config.yaml
encoder_norm: "layernorm"
encoder_activation: "star_relu"
encoder_conv_stem: true
decoder_norm_position: "pre"
decoder_layer_scale_init: 1.0
max_steps: 6500
Rows from block 8 of the text decoder of a small encoder-decoder image transcriber, named by matrix and row number. Rows with one number belong to one neuron. Each number is 50 + 15 x the weight over its row's rms, rounded and kept within 0 to 99. All counts start at 0. After the name is the row's rms in percent of the matrix's.
Before each neuron's rows are labels from the 100 texts, of 14976, where the neuron reaches its highest value: "fires on" is the input token at the peak. Only what is clearly more common there than usual is listed. The data: seven-segment displays showing three digits.
# fc1: MLP up (decoder.blocks.8.mlp.fc1.weight, 384x128), inputs 0-127
# fc2: MLP down (decoder.blocks.8.mlp.fc2.weight, 128x384, transposed), outputs 0-127

fires on: "3"; "6"; "5"; "8"
fc1.382 088:44 37 61 68 51 00 45 66 52 78 42 49 37 67 56 75 53 62 52 79 38 64 39 40 48 50 48 72 80 54 56 60 71 69 58 55 63 57 66 44 66 46 30 52 74 35 43 49 46 62 69 40 46 63 52 40 57 74 43 34 56 27 58 34 53 94 34 56 38 49 23 60 73 36 74 58 37 41 35 63 44 46 50 37 49 43 29 27 37 51 49 54 34 59 60 59 44 73 22 43 52 36 51 41 59 52 66 53 65 46 65 47 34 53 70 56 60 77 55 58 51 43 48 80 92 34 70 46
fc2.382 072:39 51 37 18 39 59 67 47 74 21 49 43 75 46 66 07 38 77 46 55 71 49 65 47 69 54 43 41 20 69 50 56 54 49 33 37 43 54 60 62 26 38 69 24 45 36 56 43 65 61 39 38 73 51 51 41 21 73 50 62 63 62 38 67 14 30 54 40 51 71 62 57 53 48 42 63 38 59 39 18 64 65 52 35 70 42 68 47 55 38 56 27 69 67 36 39 76 53 54 53 40 68 41 31 55 49 57 28 37 34 56 44 48 38 40 30 54 61 46 77 45 27 68 61 50 68 35 55

fires on: "9"; "8"
fc1.96 082:46 39 39 43 19 56 30 64 48 42 61 48 33 58 66 64 72 60 27 71 37 18 53 43 68 55 55 43 61 43 50 56 39 77 44 81 29 61 52 57 52 51 52 41 48 45 60 58 36 87 61 50 62 52 32 13 58 69 40 52 44 62 48 38 29 47 45 47 45 51 51 27 76 55 54 60 36 46 34 43 46 47 39 51 26 80 40 41 59 34 81 60 34 43 52 75 59 68 26 38 32 54 14 59 62 71 64 29 39 57 21 46 51 31 42 63 57 71 47 67 24 71 66 37 46 61 74 56
fc2.96 072:64 37 57 46 39 49 32 77 68 76 61 45 47 20 62 65 63 46 21 51 29 54 52 14 41 54 54 55 59 48 64 76 45 75 75 59 32 53 62 65 65 24 46 55 51 47 54 32 45 41 79 54 49 56 34 33 39 40 28 45 53 79 49 67 68 57 21 67 34 55 46 36 58 44 49 55 50 58 39 40 36 44 47 37 64 52 21 29 48 41 57 36 17 42 41 33 36 69 28 60 34 74 38 69 80 55 68 69 43 59 45 37 29 58 28 46 70 41 48 47 45 77 65 54 50 67 72 35

fires on: "3"; "6"; "0"; "9"
fc1.225 096:29 41 50 46 21 47 54 65 50 48 48 37 43 57 58 62 81 55 24 32 48 87 43 42 50 39 47 58 39 57 74 52 44 46 61 38 42 34 43 49 44 55 45 51 65 47 56 32 71 56 75 43 55 41 61 38 69 70 49 53 41 48 33 49 64 65 33 55 24 59 58 72 75 34 63 23 57 38 47 18 42 76 35 23 67 63 42 09 36 60 60 40 32 64 55 40 52 44 34 53 22 35 56 83 48 40 64 63 29 63 43 29 35 40 47 41 55 43 47 52 06 51 61 59 76 27 47 34
fc2.225 104:46 56 58 17 41 72 50 43 16 10 51 49 43 86 55 51 43 58 62 52 56 17 69 45 60 36 62 55 61 69 36 48 48 59 32 40 49 57 70 45 28 54 73 36 75 53 51 50 40 49 68 37 35 61 25 57 42 50 51 42 55 48 71 44 34 43 43 28 66 44 48 55 57 40 56 64 42 43 21 66 60 49 63 56 46 41 81 51 68 26 40 44 71 35 59 58 74 65 41 06 34 57 19 30 44 70 46 22 40 56 59 58 56 43 40 69 49 64 81 37 54 58 52 60 52 66 41 72

fires on: "3"; "9"; "1"; "7"
fc1.123 090:33 52 70 61 47 28 52 74 46 52 22 65 30 56 36 45 48 60 56 74 33 63 28 57 51 59 69 53 64 37 39 49 67 52 38 50 65 30 49 58 35 53 25 38 53 50 57 64 21 73 54 53 69 30 38 34 48 58 44 47 53 56 51 24 82 52 42 80 55 41 40 50 61 59 45 53 39 39 39 49 47 49 12 22 68 76 45 24 51 63 49 44 28 63 62 20 47 76 40 30 41 61 40 37 34 43 80 33 42 62 63 40 52 47 45 72 53 39 39 64 21 60 66 68 66 56 87 67
fc2.123 065:54 64 41 49 75 81 61 44 45 52 45 62 35 50 44 52 18 39 49 52 54 50 60 67 25 79 45 33 57 33 38 32 55 70 42 70 58 50 60 38 85 40 57 49 34 34 12 52 54 36 37 77 58 33 51 68 47 16 37 63 46 42 22 47 44 63 52 66 46 34 53 62 35 67 41 26 62 58 66 48 33 18 70 61 17 59 66 52 68 72 55 64 65 30 65 44 48 55 76 56 61 51 65 48 58 49 42 52 49 45 08 55 64 52 47 58 39 49 50 42 46 59 51 41 11 68 56 64

fires on: "9"; "0"; "8"; "2"
fc1.143 077:47 50 54 43 48 51 60 69 48 51 51 50 36 68 52 34 44 64 28 34 34 66 22 42 47 43 30 72 35 51 69 77 54 58 45 60 89 44 76 36 52 57 40 42 69 43 53 37 47 68 62 54 81 32 24 44 20 53 34 47 63 36 65 26 93 69 54 64 43 49 33 59 64 65 52 62 47 70 24 56 84 34 44 23 50 53 65 48 64 67 68 58 56 51 39 53 55 75 53 30 48 63 20 63 49 52 50 43 45 45 79 53 50 47 72 48 56 58 47 80 52 74 63 68 72 36 55 62
fc2.143 054:91 57 77 40 52 48 55 38 44 48 69 64 52 32 59 42 58 33 42 40 57 39 61 45 44 50 83 21 26 61 37 45 32 26 54 35 08 57 34 38 58 64 55 55 35 71 62 43 50 27 51 48 48 64 48 54 69 36 70 71 45 58 60 52 57 49 56 61 35 39 61 45 40 41 46 36 65 58 68 38 35 72 52 53 69 64 45 51 28 68 28 59 72 45 44 65 50 67 47 70 73 46 56 54 66 49 48 72 73 70 48 40 36 86 04 48 38 57 43 67 35 72 46 20 43 59 60 43

fires on: "9"; "6"; "4"; "8"
fc1.125 091:42 32 65 39 35 42 23 77 26 49 64 30 38 46 24 46 46 59 45 71 18 57 60 48 68 51 42 42 32 35 57 74 42 53 65 25 45 55 52 56 61 67 43 45 55 42 48 46 39 74 67 50 64 47 20 37 53 67 37 39 40 54 51 46 36 50 49 44 37 43 26 53 66 38 30 76 40 43 21 58 46 63 33 42 50 52 61 21 51 41 98 45 61 56 54 64 52 85 53 54 52 69 27 61 49 72 67 34 69 57 30 54 48 46 27 42 43 87 27 43 50 72 42 66 65 72 62 39
fc2.125 063:58 23 65 57 45 52 37 72 77 63 48 60 58 29 62 64 71 41 23 36 64 72 54 29 30 52 58 42 42 45 63 75 50 63 73 47 29 39 55 59 49 54 28 65 45 45 62 33 48 42 60 49 54 37 55 23 33 33 44 48 71 65 39 67 59 68 20 73 29 56 34 31 55 66 45 46 57 41 42 39 34 63 15 31 52 59 24 24 39 49 55 44 30 59 55 33 26 73 29 54 53 61 35 75 81 62 51 82 40 60 60 56 39 66 50 51 49 39 41 46 18 62 61 45 55 43 77 37

fires on: "3"; "8"; "4"
fc1.90 073:56 31 64 43 31 57 51 67 52 60 45 49 57 53 53 37 53 55 51 57 45 93 42 67 79 36 44 60 51 58 63 56 53 30 42 64 42 40 58 49 45 40 09 40 54 38 46 71 34 76 67 61 62 52 40 55 33 52 40 24 13 48 52 60 55 47 48 38 43 33 40 52 46 47 41 36 39 19 19 57 27 92 36 24 60 75 71 49 42 74 59 51 37 52 58 44 52 45 35 20 53 55 35 51 65 76 38 33 35 67 34 52 85 42 46 63 50 31 68 33 28 38 48 59 66 30 58 55
fc2.90 047:65 53 51 25 40 71 34 54 72 67 37 70 38 36 53 37 53 11 38 55 29 42 76 16 59 84 44 80 66 60 44 55 20 71 44 67 53 54 58 56 47 20 57 56 22 53 42 60 43 43 57 54 33 58 61 65 54 45 55 44 26 68 49 77 42 53 26 79 62 63 59 49 47 28 53 37 60 58 47 60 26 49 36 37 38 70 25 42 37 32 57 41 39 26 61 33 25 45 38 64 65 56 42 59 55 42 51 52 41 64 58 66 45 63 74 52 62 45 38 15 53 68 51 66 44 54 37 67

fires on: "3"; "9"; "2"; "8"
fc1.313 090:48 18 73 40 59 49 68 46 50 55 57 51 33 67 65 84 64 54 48 59 37 56 60 29 67 43 19 62 71 57 40 63 57 41 58 32 37 25 49 52 54 46 44 47 56 24 37 41 59 62 89 59 58 82 56 59 71 50 26 51 44 46 52 58 56 62 39 46 58 52 34 64 69 45 64 32 42 33 14 51 46 48 54 17 48 36 61 13 54 40 44 35 50 51 46 43 59 62 63 26 29 36 47 52 47 98 56 32 43 74 56 43 57 44 65 51 70 66 72 51 25 57 39 61 79 44 53 58
fc2.313 077:38 35 54 50 31 34 48 56 46 56 36 37 51 34 45 24 54 35 19 62 40 71 55 36 59 45 63 40 48 69 66 71 38 70 69 56 76 92 73 66 46 25 62 41 44 61 53 62 31 47 52 46 55 36 46 33 44 54 45 62 57 56 63 55 67 40 42 57 29 22 38 52 50 66 28 66 65 90 42 44 40 48 65 46 51 53 24 53 52 27 58 47 62 67 38 71 32 50 36 77 50 52 41 61 50 04 45 40 58 58 53 27 69 42 66 54 55 13 37 41 67 67 68 78 51 66 45 55

fires on: "3"; "6"; "5"; "4"
fc1.194 079:36 35 55 34 39 62 60 74 49 57 49 37 57 64 61 78 63 55 43 52 32 65 36 48 61 42 59 56 51 59 48 60 63 35 39 70 50 81 50 56 52 58 64 52 55 42 44 42 41 57 55 40 41 33 25 39 77 72 18 58 56 43 55 43 75 46 32 44 78 43 61 36 69 48 49 31 28 42 33 49 62 77 36 37 67 75 47 19 47 33 64 58 44 53 63 34 42 48 37 60 45 58 22 59 48 68 34 37 43 98 48 53 20 35 46 72 72 76 30 49 11 71 74 53 42 45 51 57
fc2.194 061:63 55 51 59 47 58 34 46 68 74 39 64 57 15 42 47 33 26 45 50 51 50 72 21 46 83 43 76 68 47 19 58 40 76 39 79 64 33 53 51 68 28 43 44 21 47 50 43 53 33 46 56 46 47 70 54 45 49 47 38 58 87 49 74 42 32 38 64 56 61 57 48 36 46 52 47 72 67 59 62 41 34 23 37 26 57 44 28 41 84 54 36 26 42 50 23 27 61 56 52 57 57 55 35 64 71 61 70 44 42 52 38 46 79 48 23 59 49 54 38 33 54 35 52 31 59 43 73

fires on: "9"; "6"; "0"; "8"
fc1.228 076:68 50 75 51 44 58 72 67 15 46 68 70 37 59 51 36 55 59 51 74 19 54 51 29 56 29 53 37 46 72 60 54 59 47 42 50 36 69 64 42 55 54 52 27 65 31 65 35 28 52 67 61 32 27 42 26 52 51 52 30 50 48 62 48 70 34 59 80 57 31 28 49 68 53 36 42 45 58 32 69 55 52 34 52 66 62 51 41 69 26 85 42 58 44 64 44 62 78 36 39 30 54 16 54 45 49 69 42 54 83 59 48 62 63 64 57 55 73 62 54 55 71 79 81 54 61 66 55
fc2.228 048:87 40 42 32 41 45 37 52 69 60 67 56 60 14 64 54 47 53 26 41 34 52 77 05 55 36 37 54 62 62 45 61 51 40 46 73 39 26 56 55 30 26 39 56 40 39 33 33 58 57 71 53 47 41 40 55 48 47 42 45 47 76 48 87 54 49 42 41 32 70 55 39 53 37 64 57 49 76 50 53 52 32 30 36 44 60 42 29 47 65 59 31 05 36 53 28 52 67 51 59 36 72 37 57 84 63 55 73 45 48 54 44 14 69 56 42 69 56 48 54 38 65 64 56 52 67 58 44

fires on: "3"; "7"; "9"; "8"
fc1.258 083:51 25 67 39 43 45 64 62 25 54 70 47 18 66 52 41 51 59 49 41 56 61 54 62 61 46 41 47 49 37 49 61 66 15 56 47 45 26 64 74 21 49 14 48 60 67 59 63 40 65 58 72 49 35 45 63 64 41 43 23 54 48 48 04 54 72 41 38 45 32 49 46 46 40 44 42 41 37 21 31 46 59 47 27 55 64 36 46 21 48 62 30 49 49 55 45 60 48 56 18 49 51 16 61 39 53 55 32 48 75 69 40 56 57 51 86 37 57 37 50 31 36 63 64 91 57 66 49
fc2.258 058:56 61 70 43 25 39 35 57 15 48 62 66 30 63 46 59 34 39 57 69 47 46 37 48 57 35 61 64 47 41 48 61 74 49 35 48 47 77 61 43 41 27 43 73 44 45 55 45 21 36 54 62 51 34 42 66 55 56 26 34 53 59 84 58 49 28 47 60 41 16 59 62 65 26 51 69 37 52 49 53 31 51 84 01 56 58 55 59 55 57 63 66 27 21 58 53 58 67 40 41 56 48 41 51 59 69 37 23 63 78 46 28 27 67 47 40 41 57 45 62 36 66 57 35 56 69 51 79

fires on: "9"; "8"; "2"
fc1.204 076:50 48 47 12 42 52 43 70 44 45 50 72 62 75 68 66 39 69 33 64 48 58 29 20 75 56 41 33 58 49 50 60 53 47 41 38 41 42 47 68 58 43 50 52 72 32 58 40 15 63 55 41 42 35 40 32 63 58 22 29 63 41 54 52 46 49 40 51 47 34 36 50 74 56 57 55 37 31 34 69 38 77 50 23 61 68 40 36 55 49 50 48 40 55 57 35 75 85 27 13 51 37 40 71 41 72 53 31 33 75 26 41 55 49 49 60 65 69 16 64 42 74 72 49 62 62 51 49
fc2.204 056:68 32 50 57 53 73 44 49 68 59 63 60 44 34 56 60 32 38 38 22 53 76 77 43 43 53 43 70 58 47 48 44 65 43 34 62 53 24 59 56 75 50 21 50 40 40 46 37 47 62 55 61 64 33 45 47 55 16 47 51 51 58 48 61 46 52 35 44 44 59 53 35 36 61 50 32 54 68 54 46 26 40 11 53 37 62 61 41 59 67 54 42 18 16 38 29 63 80 49 53 39 64 45 61 72 99 62 71 49 56 39 42 42 71 39 49 45 70 47 67 14 71 47 44 18 65 59 53